{"image_size": 64, "encoder_fused_qkv": false, "decoder_norm_position": "pre", "decoder_tie_embeddings": false, "steps": 6700}
Rows from block 3 of the image encoder of a small image captioner, named by matrix and row number. Rows with one number within an expert belong to one neuron, the router's apart. Each number is 500 + 25 x the weight over its row's rms, rounded and kept within 0 to 999. All counts start at 0. Numbers have three digits each.
Before each expert's rows are labels from the 100 images, of 14976, where the router gives the expert most weight on average: "lies over" is the class under the peak. Only what is clearly more common there than usual is listed. The data: rendered roads seen from a driver's seat, with toy cars, trees and houses. In brackets: how many of the 100, against the usual share in percent.
# router: router (encoder.blocks.3.mlp.router.weight, 8x192), inputs 0-63
# up: expert up (encoder.blocks.3.mlp.up, 8x192x192), inputs 0-63
# down: expert down (encoder.blocks.3.mlp.down, 8x192x192, transposed), outputs 0-63

# expert 1
lies over: road (90 vs 35.1)
router.1:481503502529480507511474535438487473475484503493515489529475507493550512515465530498479526476525445495488484522541469463522515481547491519470520477509476522523469501492452520517551515513489513
up.14:495491498552498499498500502501506502509498500501498500505585500501500505506469506500553511501508499501496500456461575495464499493502461476500501421499488485500502502498485509501500500398499499
down.14:498501535500502649501497499500498503504500501493464504506496485497505503561500469485515502497494500500503469500498524499501558490502579499499499501498500499500546498467500504499500498500468501
up.15:353501510500500497499499500499505500612499509527480533534498524499488489528499502497500532500527500500500500502500498500499502500500500500498503499500498500500497501500498502500493503491500505
down.15:505516503501525500499496427500500506501500499445498500500499465499505501533501500489498494498494500463544500488500500500504500420499500500500502501559501491497500500432502501517499528500500500
up.16:500501501501500501499499501500500513500503500500500495499502500498500501501498505503500500500501499499522500500501563622500500511499615597500503500503527386500500500510500500504500516406502500
down.16:500497497478506500495500501432500500487489500500501500440501521502500411450505499519500502494520632501501500500495502501499497501545513555502491500499500499491490500501500506481503503611501501
up.17:503509493500400500498501500500500492489501637499501489500450500500502502499496503501500501500500500500503504495498424500494499508564501500500499500513500490527500501502497499512502500497504528
down.17:500499500407500501509500497500498503500500498507503487585508444503496496500500498501519500500505504500500500514502507534500480500493500500499497500503450499394502500500501500500501502495498499
up.18:508508499504498502493503500500501500498559597499500500500498502500500515548503505502499499500499500434481501500318501500498500524520500499501501505552500494501520501500560500493502498501501497
down.18:498500500500497500494501500490501497500501672504500500498499503504498497600500500503502506501514500498499502500501549504471499500500500499502500497502500492498500421513501502500500499503502491
up.19:503500500498500502503500504511501499487500501500496506451480506500514426519507542500501518500539500500495500502503507536527378499506454470510502503499500500501500438499547497499500500501504496
down.19:500499501501501500500500500500501517500517500500495573501483498492500507658499481500531499500499500500499500479500485498500519502500464505500501502500523497542505501550500459498500500498500500
up.20:473501530500500488499495484500553500512497500500500500500504500501500502501500501495493504500507501500500509500501502396500501499500492500500500496500499500499495500499498524499469506500497501
down.20:492491502536500500493500498506499559502500484498501501500504300497504501554500499490497498500488503498541500494498498451506500500500615500498503471527500500498498500491500584438497500500502500
up.21:499506485503496502500500507498504489497500453495500491505497498499505507505492501500497505500495493504501503501453493505497508499504501499499500498467486499502551500494487505504510499503496500
down.21:497510505500496509503500500500499501503669500498501498494501504503491519501493502503501500498501502500501500508500499500501503511499498448500492492504500501511570499497501500500498495497497450
up.22:464500500391515500501500501499501500499455504500499496510501501500494406501538507500500503499501500500498485497527497497503499503500500503502540519497500450530452504500498500500500565500501500
down.22:503494501422500501500500502500561519496502437503499500500500500498497499501500500499501495499525510501498493500503452540500504502500503501500471500500469500380499507498500499499501502498498502
up.23:505500499501500500506498500499500499493495500499503501507496500500505500500500481500499500499499500500501500500500499501501501499503440500500501498500500516352500500500500515500500500501500500
down.23:502500498502500494498542501507500496499502500500496500479497482495510507548496500496497502509455498500500486499500496487500501500500498501500504500497583503503477505506500235504500500450505501
up.24:494446461496500500499500503499466500504462492500490463499581422483500500503500587500513489499470497499504500564523500521486500504521526572503537501502500500520453501499501500500500500500499499
down.24:502497500503483502403500468464492583498500500501510543467498475500510473495520492523498501500501548502517495494498501502531500502515502525500497498492466500472502500518500501491502500499499499
up.25:509500530500529502507494500500474500494519490500504489499570481488506456497496502480501499500501500501503500494501599499496501500502501570496460482501500451498495488506443501515514504501498502
down.25:500501481520500503499495503517508496457500440500506411502510544500500504374500505508501505498504512502495504502500500475500517513507542526500499499436499531493491500501498503502505504499498507
up.27:492500477501498500500500500500501500500496504500500500500497501505500504508486501500500500500490500499500504506498500523489501503500500500500501500503499515500499495498500398500500489500499499
down.27:494510500501500509520495499495500501501499499496504503500498515500500503488500498501500495488502500501501506500490500478503508521500499481498500500498502498504501499493500515499498502499494499
up.28:500500500333500500501500500500500500500500500500500500500500500500504501500500501500500500500681500500500500500500500720500500500500501500500500500500500500500500500500500501500500500501500500
down.28:503501496495504503500500500497500572496503501500498496502487501496501501500501501500500500500500500501499500497499500501501500503500498501500504502500502499501504500500500262500505503504500500
up.29:414496523451500501500464501500509500501510499505501500547500499490500475501473500498496501503528500521501496500512497493536497499499500506498503459421492500504493504497497415500500500507500550
down.29:558500502496512506581496500503500501500502439493500407501510501499500492500501503500500487498495500500500499500518498531502497509434499498500502501574499500492529501476500500513500495513496500
up.30:500500508500500500500499497500500502500499474500500500500497499500494501498494500499500417500343500500500501500500500500500500499495500500500499500500501519500500500500501499500500501454500500
down.30:500499500500502500500545499500500501500500500500500485500501500500504486500500499500500500500501500500500500492501502499500499500501500500500502500500501499499501500500546500500500500649501500
up.31:494500500522506499502499493501514500502499494509502496501500500500557502501494512498503501502500500502501502500429502502496502508503499500487497461564500497493499500501500500500499500499496512
down.31:494500497500502532501500497494501500500498500499502493509500497502500502487499483501498486419491499502550524501500529501439500502496499462498500502498567500496512499492500531498499490501500505
up.33:496500500500500500500500500500499500500500500500500500500500497498499498303500500500500499500502500500500500500500468502502502494501501500500498500405496499500500499500500500500501502501499292
down.33:500611500500631498500500501500500500499500500500500500502499500499503500500403500500500500500500500500500500498500398500500501500500499501500501499500500499500500500500500500502498501501500500
up.34:448504484541499500508500506500512496498496506496491492509520481502501509496497500496555530502496495506500503495499596501481500502502472493500500500472471493623505500491485500508502497500480499
down.34:496583508540486521510427500497499508522525461500501498566498492460499511519500489448551502500496500500502501505500547499500540500498501399500497494502500495501630505484495509500499498500484500
up.35:491496551513506500530480471500500498512451501501498537501510552502489499496503499480501514518501501500498499500503600493485497497500490499518500500498482445410528493478499504466439500364458498
down.35:500507579547490505498499500501501504500501500500500501501497491496471504514500500474500501500498500500503500540497502486471604497508526486489478450504502499502501500503500539500489509458463500
up.36:500500564501500500501501494500498497498502537544513579501500496491512500498499498500416498500500500500500498498477501501502500497500500496496486497498499497501501504513500499499500501499500500
down.36:500502667476539505500486502443544500492501501483498501502477484485512522509499502500497501490494473502501517500500504487502498407497500490500551488500528499506499502502462500500501503505502521
up.37:491493502501532494500500498517506500500508502500502505494487515481506499500545500500459469548499500501501501520573494501552494500498497460494534497500491499495490542500500500498488483502555502
down.37:500500557517507500500491515500500489481501535473499500500486498490501549504500549471500489500498500500499499500558492499486516501500504499499500499499636494523506562500499473402501500501487500
up.38:500500500501500500587500499500501500500499501500500500497500499500499501500500500500500500500499501499500501501501496500497501358498500499500500500500495500500500501501500501500500500500500501
down.38:500508497499506497500500491500503500507500500486500501508693497501506502554499497500492507500307490497506505497498507499502499500500492499501509501501500500498500497501503500507495500501501498

# expert 6
lies over: sky (100 vs 35.5)
router.6:427541512479482538493521527467507504533494516505541531486525506503517467531469468477498471496503528497502498493504475471536490505493481507458499486480523515478468492530506470486504483537498514
up.14:500500500479500474500500498500501500548485500498500500501482500480500508499499497500500500499500500499500501500501498508499515517500503507494502500499569490501500508512501443500496500500499500
down.14:500500496501499500502500520501500494501500500497499500500500500500495500500498500423498502500500490556533499460501660561496433501499429502501503499500498538502501503498505500499544490500500499
up.15:492500501532500500500493500500499501500500513500500500500498500500500500500808500498501500500500500500497499500500500501500500500500500500495500487500481500500500500500500500500500500500500500
down.15:500499521496493459495506508498500376510502500499495500511500553497493507508499497500500501504500501499497497515498324457499500505498502499506500523488499496501519515506500495501480488499514499
up.16:500500500510500500501500501500500495499501503501508500500500507509565500502530500500606500499497485500503500500496499495419500503500500493500500500504500499471487500511499500576500557498506499
down.16:500500498500507493498500501496500499504498504504498503496499500500506501528501502498500500503502497499482501502496500501526486496500496499500501497501484501500500500511499497500500505500499500
up.17:500486478444502500496506500500502499500500493495499500500499491499502515549488501504494506500479498500526524500505463510500499501476557484506492543501469487521491496510512502500465501500503503
down.17:501500501500501570502499483498497500512501499503500503515501520501502499482498500500508502500506481500499501500505799500500488500502485502504502498509485500500508499487502497501509504500500490
up.18:499467493520501464499500493515497521502500501537502500427502499500497526501523499496520429534500509497498488500501501496498497495498514507495478465517463500520492564505502494500500498463501490
down.18:496570489527480464499505548500502446515571519499519507501495534511465509553500500500495511542497497490485470519492498495501485518486555476501500502500472520440494488517503500507492460514520498
up.19:497500501501496502512500500499500500504500500499500315518497500500466500499500497495501494499500510500494500500500503499500503494501499501498493497500513502498503498505503501498500462500496500
down.19:500474499488499500492504501619502502501496485500494500508498491500348497501505498574496502503494499502500488494501499499500494500490509495501500515491497501496509508500500498456493498595503505
up.20:499502488443500501485527499500510501501500485497498499500500381499500501472499499512499502500503502510521507503503500764488501498489505443503502509498505496447500499491494500500500498500495505
down.20:494496499496498501493500482493501517511499507510508500501496500500496500506505508503500514500502494489499487501498525501502490499503555473515500501501480500483459525501507553448502500499503497
up.21:501386500502510500504500483501499500497503512501507574486437617501500500561541500498501498500498485500500500499457461499508499500500500490500516500520500500499483498513500499501497504479532498
down.21:502501498638501471500500500497499468502500500486553501501595514498507510500500487500500504508507500500483500500499511451555500500501501504500512500501500493501500488500500499513503500501502471
up.22:499504500500465516500500511496503500501500501501416501516500470497502408501498499500500502489501496500511501495500500499499500501500448524499532443496509555493499500506491496496516502500503503
down.22:500500505498499521408500500499500501490499500500449495503500500539503499499505500457500499486501500500500500500501507570500513499510290500506500495500516626516500500502502500500511514493500499
up.23:500500522499500496501505499500499500499468647502500492502495462500500501500504496500500500521491492500500498500491495505498500501499506503453493500500500469594497525558495493459500507497500500
down.23:501481500499496426500500501509440498504495577501487499501484553500477538499501497492499502500541446499499498500505513516485496504500454506523503501500492508490501502498507499498487495500505500
up.24:499498472499503497429500499501501512500500501503501500500503500500500504500499501500503499499499500499500498498501500499500495500479521499500516499501492497517499462501500496500498501499505500
down.24:500500498504500489502500497498499491682503500501498497500492501499484500500496497500500501502498497501499497503500646494501504502500455501500500500501497500504500501495497500501500499512501500
up.25:500501501500499500497496501500503506500501500500500500553498497500494500460500427501500500500500502503497494496500510502500500500500500500500500500500500501499504499498501500500500470500498496
down.25:500497494500497488498501501500500498500493502501501500500494503506499501504500503500499507619500500496502500500497484538501500503492500500500500502499501503505500501501500503493490486500505500
up.26:500501517495492501498471501500501503500494493499482499500501500501513498499500621500499500500519501501497500500506519500500500500513500520502503469500500502486501499478501499535501498499491499
down.26:499502490498485500500502503498501485507496508502567512500497500501500506524505501508488503503499496491502502508487496499500494500499502496505500501504502500501497500645504500502504494500511488
up.27:502490503560500498520500495500492503500500504622500505496463518500498495591502501499499499500510502495441486498502461497508452500506499500496499500509319501499499606500513498500487500500501492
down.27:503507501502493497502507511499502500501587500493492500504495515460494597495504498500500503500500500500488498631505494493500502500501525506500508508500502493498505504507499499516500497504502493
up.28:493500501500500500496498502499505502502499496500500500505501499496499504494497497498500500500500501503500500500499507500477503500500500500501498494491503473500697499493497502500558500500493502
down.28:500494497492499500499503498497502506502499500480501503501497500502499497501500506508498499501497497500503500498501500501500500499498475498506500508499510522309447500501509627490492470500508500
up.29:501500501499499501500500500501499500500500499500499495500500500500500499500500498566500504501501500502520500500500500500500500500501500501500495501500500500462500499483500490500501498499500500
down.29:503499500492496500471528501499501500477492515503520505503500505503507499506506509507500500500503499492507505499491500525503498499508524496516499501507509503499495494521517497501502505497522492
up.30:533495499501500519501494505503499500491501489502500500495500540515527436504500500505505505484500497492499500500503495497558427501518432500510499567511488500499501350500541497499500499495501496
down.30:498500498502500500502501499499499498500499498499697500500502485500534501501508540499500499503500499499473500500499497495504469500497509504486498503500500448504500500506495485537505499501500498
up.31:591501500500499501487500508500500499498502499500488499503432501500500500499514466500542502500499483591500495495611508498500499501506500500501505496499500503500537500500497499498532518501441500
down.31:500499499505490483489503504487410500500500500500504447501500502500525502505502510500500500502500501499498488518499463499502510501500535537491496522496503502462500374503503524478494497538506501
up.32:497502501492502505501500494496500501502502501500507504497500498498500368502498505500492498499500575499499501502498498499504504500500479502496497488500508530499498500503501502497502505502501506
down.32:498500502500501512500500508502500501498499541500497502503499500501499500499500500454500499498500500505497500500503501526497498499500452500500500498500501598545523503500499501500504503496500500
up.33:500500499501500500498494500500501500494502500500502523485500559505503409500499530505514535499499496500480537526498485497504485504493433464503498583504497500501500487505518512500495501500510494
down.33:499503500509502500501499500500499507500497499496501502500532499499557500499500595500501478500500502500470498500500500486499602489499500500492538500499500404502500500499483501537506524500497501
up.34:503499500440500500500501500501496498499502504509502499500500499500499496570503498501497502500500500499505493497477497507512486504500511501499505508501464499497491503501500367502500502503502477
down.34:501500533503496492500501501498500499500504500501503500489488512495488500500501505500501507500502413494500504521500499500500414565498501502500492506511487475502499488500502500503483500500502496
up.35:500500500500500500500500500500500500500500500500500500500500500500500500498500500500500500500500500500500500500500500500499500498500500500500616500500500500499500500500500500500500500500500500
down.35:500501498497500500500500500500498501500498500500500500500500499502500501500500500500500499500499498498500495500498499500500500497500501500500498500501500502501501500503500500500508499500500498
up.36:502500470500500501415500556501499503500502498499494501489502501500497436492499500500496500500499500501522496499512452582504358501500501499508503500500469502501488502496502464500493510500545497
down.36:500548513503498501508498492496500500500501502500504500487491512500470500498515501502501503499501500489469505519500516422512504505504610502501500500513510341501499483500500591484504501501509482

# expert 4
lies over: sky (94 vs 35.5)
router.4:479528497525450465507518492506479474516550520527546513487528531478496535525517489472491501514535514489495505512512459462520510520516499561488499488455497510500462470527460467467508486530514487
up.0:496506501500497490503504500502500672551501501497500499497504501490499508500506507500500498539496496508499501502507507486498514500497506461503501499442500500521501469517496501497474492502494524
down.0:506455470499508509494500498498500499500508500523500492500504499494500500505500477500588501500585500511490501499504503505495498503546509499501506505502486502394500478496497499473504633500490501
up.1:500499530499496500500456500500530497500501503500500499571500517500500500367501501505532500485486500496499497501481532476500500408500503499500500500500500502548516500501503549498500500500498496
down.1:487506500499500480500507456500500501499498499500500502589525492500538507500469492497499500529507501504501500501499504504487501534503492598471499499498501500493500500499498485556500505500498507
up.2:484500501502500494520500494500496500515497501488503499491504500500503501486480531500489498508495499500504508493490538492502499498500487501500511497484506578500498272500503621496491499502501504
down.2:518500453496540500503501546487510502507495502477500523503506500499512502504508503499500501523518497502494503500492505568497472490505504496508652497501488471496491474500484498522510541496545499
up.3:482500501498525494507495499500500502508497500500500494498502498501498500500514523527535518477498452498476502489422515504499500516504501640553506530505510498490497494500631500513494532500504481
down.3:491515506500501441504500497552500441504462509524500579489471504497505515577500535499500500631551502479454505534468465509508497455503488506493499499505512508502499480520500437503498502500525501
up.4:496501500499501498498501500495552499502497477486500492500516498503500500498484501518489501500496325500519503488496500500355500499500499501505502418501529499482504497500494500501500502507498499
down.4:505499498496511495500494500508505493500493511505492506500497501500505513502505525299499503514498498495498501499496500504496496501500390505500502504503497501478502500500500488490500501495502500
up.5:500481511501489500508501500497501491500501502502500507500501512500497539495489499510490500501500501496500501493498500492508511499500529455501499500500498502501501499496499509500495500502496500
down.5:471516502500509501504493500500500502510499485500511496500523456489510498499488496493500500488496499500592500498493511498504497499503500603495496499496500500476498489501501466500495529502478502
up.6:511495506494500502504501500498502500379500502510498582536479502500492497502506478506506514498496498501496500503495530500482497504514501510503498547498501499342499495502533498501498509498500501
down.6:496499492504491486514507493498499506498500493481500500499501485503599540507428501500499479498493500484518499501493496503501521479490494501463512485500505487500499501496500497497502399500513501
up.7:500495544495496506485476496499500506500500500503417502539500570500475455464500492504500505494395508495500470502542489506519486501521503572502500501500498452511516594502577525500478510504500499
down.7:503545499499491500503508483516489500488460468494496507484462471502502499500483482497494505544479504457538500513487500512510501488461489500470469531507519512472505487519514511499490489500542502
up.8:496507523485495500499515503530500500501500500499500499500490483501497500499499504468494498579499501501500493500491500498500500500500497500449500499483487502511500505652494470500500488502489503
down.8:537481500500550517501489498498500516500460498499500488496500497496502467499642500499513501433500501500500505497501511500500496500505501400500506515500500473500499477484501559501504601500503503
up.10:532495468500500504507509500501500499500507501503498472500498509500499498499529496497514501493504505498425571514510500502496500500500502500506423500501482500494499501496504498498499500500507489
down.10:499613500497427385504534501500501500505504500499506499504519502505481499501512498500498498501502500464500500499607500436491500500501507487500490499492497495491500515499499498500489495504501534
up.11:501511661500493491506500497511495497500500504499501501500450448500500502503518502404492497561499500500500496519481487492506547500500500499499501498450504501514500499509496502491500488501487500
down.11:502479500511522545501513495497482516498459500496500482500501498501496487494500500500504502277481500500500501500442521500497500420503501472500500521503502489503499494497515506500503500500494500
up.12:517493499503498498449504500500493499499501489499503455499502499500501603501500500500516498574685501500500499501520481545499501498500500500500500386500500501500501502502500500499504496500500496
down.12:502502499497491500499500500499501494502500500501499497505502501502494497499504499503499500498499507500499500500500497499499499501501502500501490500499486593495502508500500500491498496502500499
up.13:489501488501500500500500515500500500501506500491500489491510500500500500514498508497500517500497500509498501501502500500500501507495501500499500496504500500500495492499501499500500501501500499
down.13:501502510496505500501500522501512489506505519526500500508488510500474502499520636502499387494567497500466500498527499496494492502501502497518497493531481496498501506503500512500498494503501499
up.14:519500506502496507424502500499499498500504498505500500518499513489500501497498485495499492500501532499501490510559451498511502500497510587494504497497460482503606654494418505499507492499500499
down.14:500502503546489519501497491494497503500504498490500496498492501500496484485497483499486499495474508502520499500506499367510501500499501505487451502499504674498500500500506502499436497512501500
up.15:497502516501490500428511516500494497503503512504499480517500508563491502499504498395486500527500524498493480503560441496508498501507500503496497492501482500497509567500455503498501497506500497
down.15:500517505500502511503517501490500505416501500490489493500500488501486486468510421500502500462420502503500499498503500482533497502500501496499481508500500497500501499507499520532492499528499518
up.16:467500533479492510500492500499500500483500500500498489550501520501444390491492486502491502496476520500538472503645498531502500502501500557500504501503512499501497529499519546500500502498500500
down.16:499538500499515481422504491496498500496486502420500489495461494500502521502472498483481500500393502474530501501447501517506501499479460500479482531505525503503510496527501523496486485498541509
up.17:500499498501498491510481500500624493502500502501503499500518500505503500501501504500500491501536500502502536500497505496488500499500485480499500495496501511500503500352487500498504496501501617
down.17:481502478495500491365509505499545497503500502502500419503586476500502520504504501500498501496503499500500500500493500526482446548501496514500500501499499500485502502498498500503505501491493500
up.18:562500500500500500498501500500501500500500500498500498502500478500500500500495500500498501500500500500618496482501500506500499532500462515482500500493543500500500504500500499500500499500500503
down.18:500500528503496502496504503499500494500500499499501500489504518513500502497492503503492501495491497498502593508501494495499499503497503500501501498500494500566500508506642510464504496500501496
up.19:496510507501454489501509500561497498510501508499505516471456501501500507518497503484489500583479497501501500553438471492501507500501521531465502498494500518521500489535500501487490479507490500
down.19:598493500500549550500491499499500514499470498493500500485500494494502453500501501500504500448500500506500506497500519500500500477509503444600506508534499487489497466481500514501503581499500507
up.20:496500500556500500490500503535500500504500500496500423498512500503500566568498501500531501500500540500504498484500500582481500509500502531497502495647515500500497503500498499500497502500500500
down.20:532512528499504502497500507507503417503500568500501512501377503497499500500500505500500500500500499500499509500506433500571498502500502500505501499549499500513500501505502502496499498504504509
up.21:496506456521502500500460500501477499507505496487511500496511503490527500538492501486514525502488502501503499489501497477501497500496494541464502501493498500502498484499503507496498492503505497
down.21:521495493549500464501508493500498500509532500500506532498500505513496486491507500522487498521508498505499498510504471495530473496495500496501499507494403503499501500491504500501501489509505485
up.22:500500491510497493538454500500500492518499500489488530491503514505589506512369510500487500515489486503509544504482500542500503486485439494489479495505490509593504473519501512500501478500496499
down.22:514499490495527490497501510500503498509505500492500501500514496499500487500505504499499499529522524504495501497523511500496467501506505499514511500499460500361487496500499489509506535497501501
up.23:499500497502499498511502499500496522540506500487502497475501501486502510500497504490498482548502501521500498500521499500501502494495496479500501494474504504501531499505499489489500487503501503
down.23:505484478493506539497500504497500502507530495508500500508518503489498493497537502509503504491550496519496501500507502499493492508533534490516544502500470497464500460493501606500505525493492499

# expert 2
lies over: verge (69 vs 17.1)
router.2:467478478518480466482517451557494502526529473504529488457512472517502523496491507505468509537520571487538551524482534481478488485469472470474521507495493535475491459474528496477485463503502508
up.14:500501499499498499500502500500503517501501499498497500500499499500502500509498423502487500500500500500330500552499548500499500500500500500500500502500500500501500500500500501500500500502499500
down.14:499503514499500497505499499498504500470497500501503505521479464496508500519500500499607500510492499510500499501494523483499497494500460464500502498501494507499503500416500500499502502495498540
up.15:504500502498540518500501483500494530496503498487504501492500498497521500499488498413601488494499542498503505505502494503514503501500509502417397502511499497565473470498504501547500502514503499
down.15:597500510461481494532496512499501501508508500504471499504503518499500501493513501508506503503527493502494469503533494490524489530514441513584504499486490379501507498468500484558489503523488497
up.16:502504500441500500499506502500494499525493500501400500500500499499500461500505500489501498502494501499499500496501499640424522482501501500501476474500496498493528632500500483500500502500499514
down.16:500489497483503496503502497500498513500501504438500491500500500506498481542509512497504458483495503446497498495500500498500496501502498492506500462507500499501504511480504508469457503498502477
up.17:500501530499498502534437523500500490434507561500494589504443509501500500501491495500505502500506491500493500525500500487555469511550500499505499508509498500501510469489500506498500500503465498
down.17:473488544486501499565475431500500509511500502498503500500501488492383499551499499508582500438498502494478500499508528496501500533498500496501500500503500485500499497498513524500466500446500493
up.18:500498501501500497501501499502498506500500487501500497493502499502500500529503500500500497501500505497500576508500500499307500498498500500500498503504500501491613493500501499500499500484499495
down.18:501557501502498500499500500500500499500505500501499500544499519498500499500501501500500500500501500500499500501500497501503500500500501500500500500500498499501500498620500500501500511500500500
up.19:500494498496531500488500500500501500500503500494509490498527500500500500502500500491500434499500538499500500500511495460500499504499502500497500509504500500499459500494500504500500500500502500
down.19:499510491503500470497499628492500502439500402500502500499569587500503501500500500501504501499551494524500437510501502496500498508498498555503500519496500499503500495502465501504500501499430499
up.20:500497493501498499502498497500500469500496500500505501499501500511501503505498443500500503500497498491503500499495502501496496501499498500497500511500499540500500500500500502498500498497500499
down.20:500498517470500498403499499499587501501500500498499500498504426500499498498500500493500494500500500500500499500665499492504501492498500501502499500500487500499499499499501499499500500489500499
up.21:497500499501500499499500499500503500501500275500500499498501499501499501495501502501499500500499501500501501501500501499498500503500499499502503500501499500500500501497500501500551500500500500
down.21:500500500500502500500500500501500500500500500500500501500500500500504500500500500500500500500501500499500500500500500500500500501499500499500500500500500500501499500499500500500499271500500500
up.22:500458498499562500500500500500500512500501512492500500499500509510477500501573517502500500500498578478500500499532483500500498500499506523505518500513507502452441499500501500534493534469536500
down.22:523500495506448501496509521457500445456499438504500499458550526502501500500497501501573502498553500585502462507499480420496507499500499500500434500500499500512500501501470454501509501499451498
up.23:501491498497501517494505502500504501500500498492497510500500531500501500405497483510497500501500501501501502501551444498516501503498586499500500534496511469503481477500500506499500499500516502
down.23:500503499499497545514502503500496500498568477499560518502443516467499491504490425507504504498500560500503499500553501500500519500437494448499498500501544503507497501499510500484500405489498500
up.24:499499553502504491521553475500500532496499500503500500500500502502500501500500504499500501500501501500500500497500617499501499498500495500499500496501624500500500500511500500500487500472500525
down.24:505496537497504497499499500500499500499499500497504496437511500499500500504503498497499499500499504499500551495503501497520493507501493580498498500501501498498409499500497502499499598501503504
up.25:501492500500501462502500500500502517499510497500525498493501500493500500637502502499502493501506546500500501501504500498495500500500503500505500500500509494499500491504500500413497501494500500
down.25:498499496500504500501500500499497500500500500500502501500500500501500500501501500500500500500500504502500499497500502499507501501500499513496499499501500500488498458500489500496500501503500409
up.26:505501502498502501500501550517499498499500501498461500501496528500502499500501501499516500499499355504412499515501499504502499499500500500501500500500501500532500501500500499512500500501501435
down.26:500464511498503417500498498500500501515498498497475590502477500497507499500500500500501500500500503498405499348500501498500501498500493500501502501501500501499517500500502498498500502500499500
up.27:500500502500501499502623500500497502500500499500501500500558500500499499496503500500500500500502501500500500500500501501500500499500500500500500501500500499498500497500500498500499500496500498
down.27:499506497499490501505500502501501487498500500503500499502493500500500499502498500500496587501503500501500500501495501510501500500502494500496497500498558502499501500805498500500502500500500505
up.28:500474496466530517496471500490514535500499525500500500500500500500478489509518500500500477460500578500500500498512509499503482500516498499500502501507499480450500514496500537500500534469501575
down.28:508501485500490500499502509504478395500497453500500506465513519504500501499494556502501525500501497501448501520497475503499500522422462500500397515500471566528499497532500492501501486492485494
up.29:500499499499499638497497500499501484499500500500500501501500498501485498400497479501497502500494516500502501495499500490507487504500495500500491502499489492499500501496499501499500500508500502
down.29:501502524498503500504500500494496501501499499463499503501502501501499501256482498500501493498499501499497500497500500498495512500500522499500503501500499500512498479485580500506500502495487480
up.30:501512507500533500503458501498499500523452496505497501512517500500545500510502500466508501500502489500495499496501503500474501452512499501497500437500497500500524528498446499544502607501454503
down.30:491499500495502491507500488499480384497499506485501506500501500491475500504500499507494496500490507496500499527517511491500500605500498502504541500510535545498500499480559554455461433499500500
up.31:499500499504504442501500500500500500501498500500501500499507500502500503499498509500500500501500500500500500500499501500498501509500500499500474500500502500501500500500500501500500500500500500
down.31:501499481498514500481501501508503500500500502500500464502497500499500500498509504501500501500498503500500498487506500502499487511499501502505501502500505497370501504502489497500499499497504507
up.32:500490494501509500500499499504501498500520500501516497500508500462500500500429502494501524504500500500511529499500520500499497528500499500417502500415496496500476501489500500500500500499501592
down.32:600500500500511500400509576499500496497507500500500471520515498503510500500524500499500517495535495500499501503500368499500481499500500589502501516500484487500500497500477462530503499502486496
up.33:502500500500500501550493502500503503500501500497501502501500500498502500499496499501530492500501500501500501500500500499500538500500592502500500499499501497657501498500500501495502500499491500
down.33:500438488495498499517500499617502502501497498502507505500500503492503552517488501499501501505500500499500500496507500502504515499417498500501506499500500521501501504500501500495494422496498500
up.34:501492499478587499493520497500499500507500500482531493495500500500502500503499502461498493509500509500500500483498500578483500499500610501499495519502499491480500500502502500500477500501500502
down.34:502580462501500485498500540525498502501500478497499459500539500552492500500606513500500515500511499508498498499429500500494478500480499500569492499500449500500499454500474500579504495501482421
up.35:502508501498500502498502558499498476502502506499500507512496500490499490498501498503499502500501500502500472498501473501506484502503500506528490499492500496500500505499500500603526500509502504
down.35:480501505499504499503501495500498501512473493497503500501500496501442505500499493499500500425497501484501500499506509497499500501498499560499500501502502505502515500464516584410500394499494499
up.36:538497485500522528494499500500500496500493474501500514504473500500498499498511448501500518501500500500500501477500509499502470471500509499503500507500484500411521499497500497500500500499499500
down.36:504500493502502508448515502534496493476500500494507500499433496502476499443548502497496489419496519492505508514500423505498512478500564490500500500503500500499497500500550495500500500500500496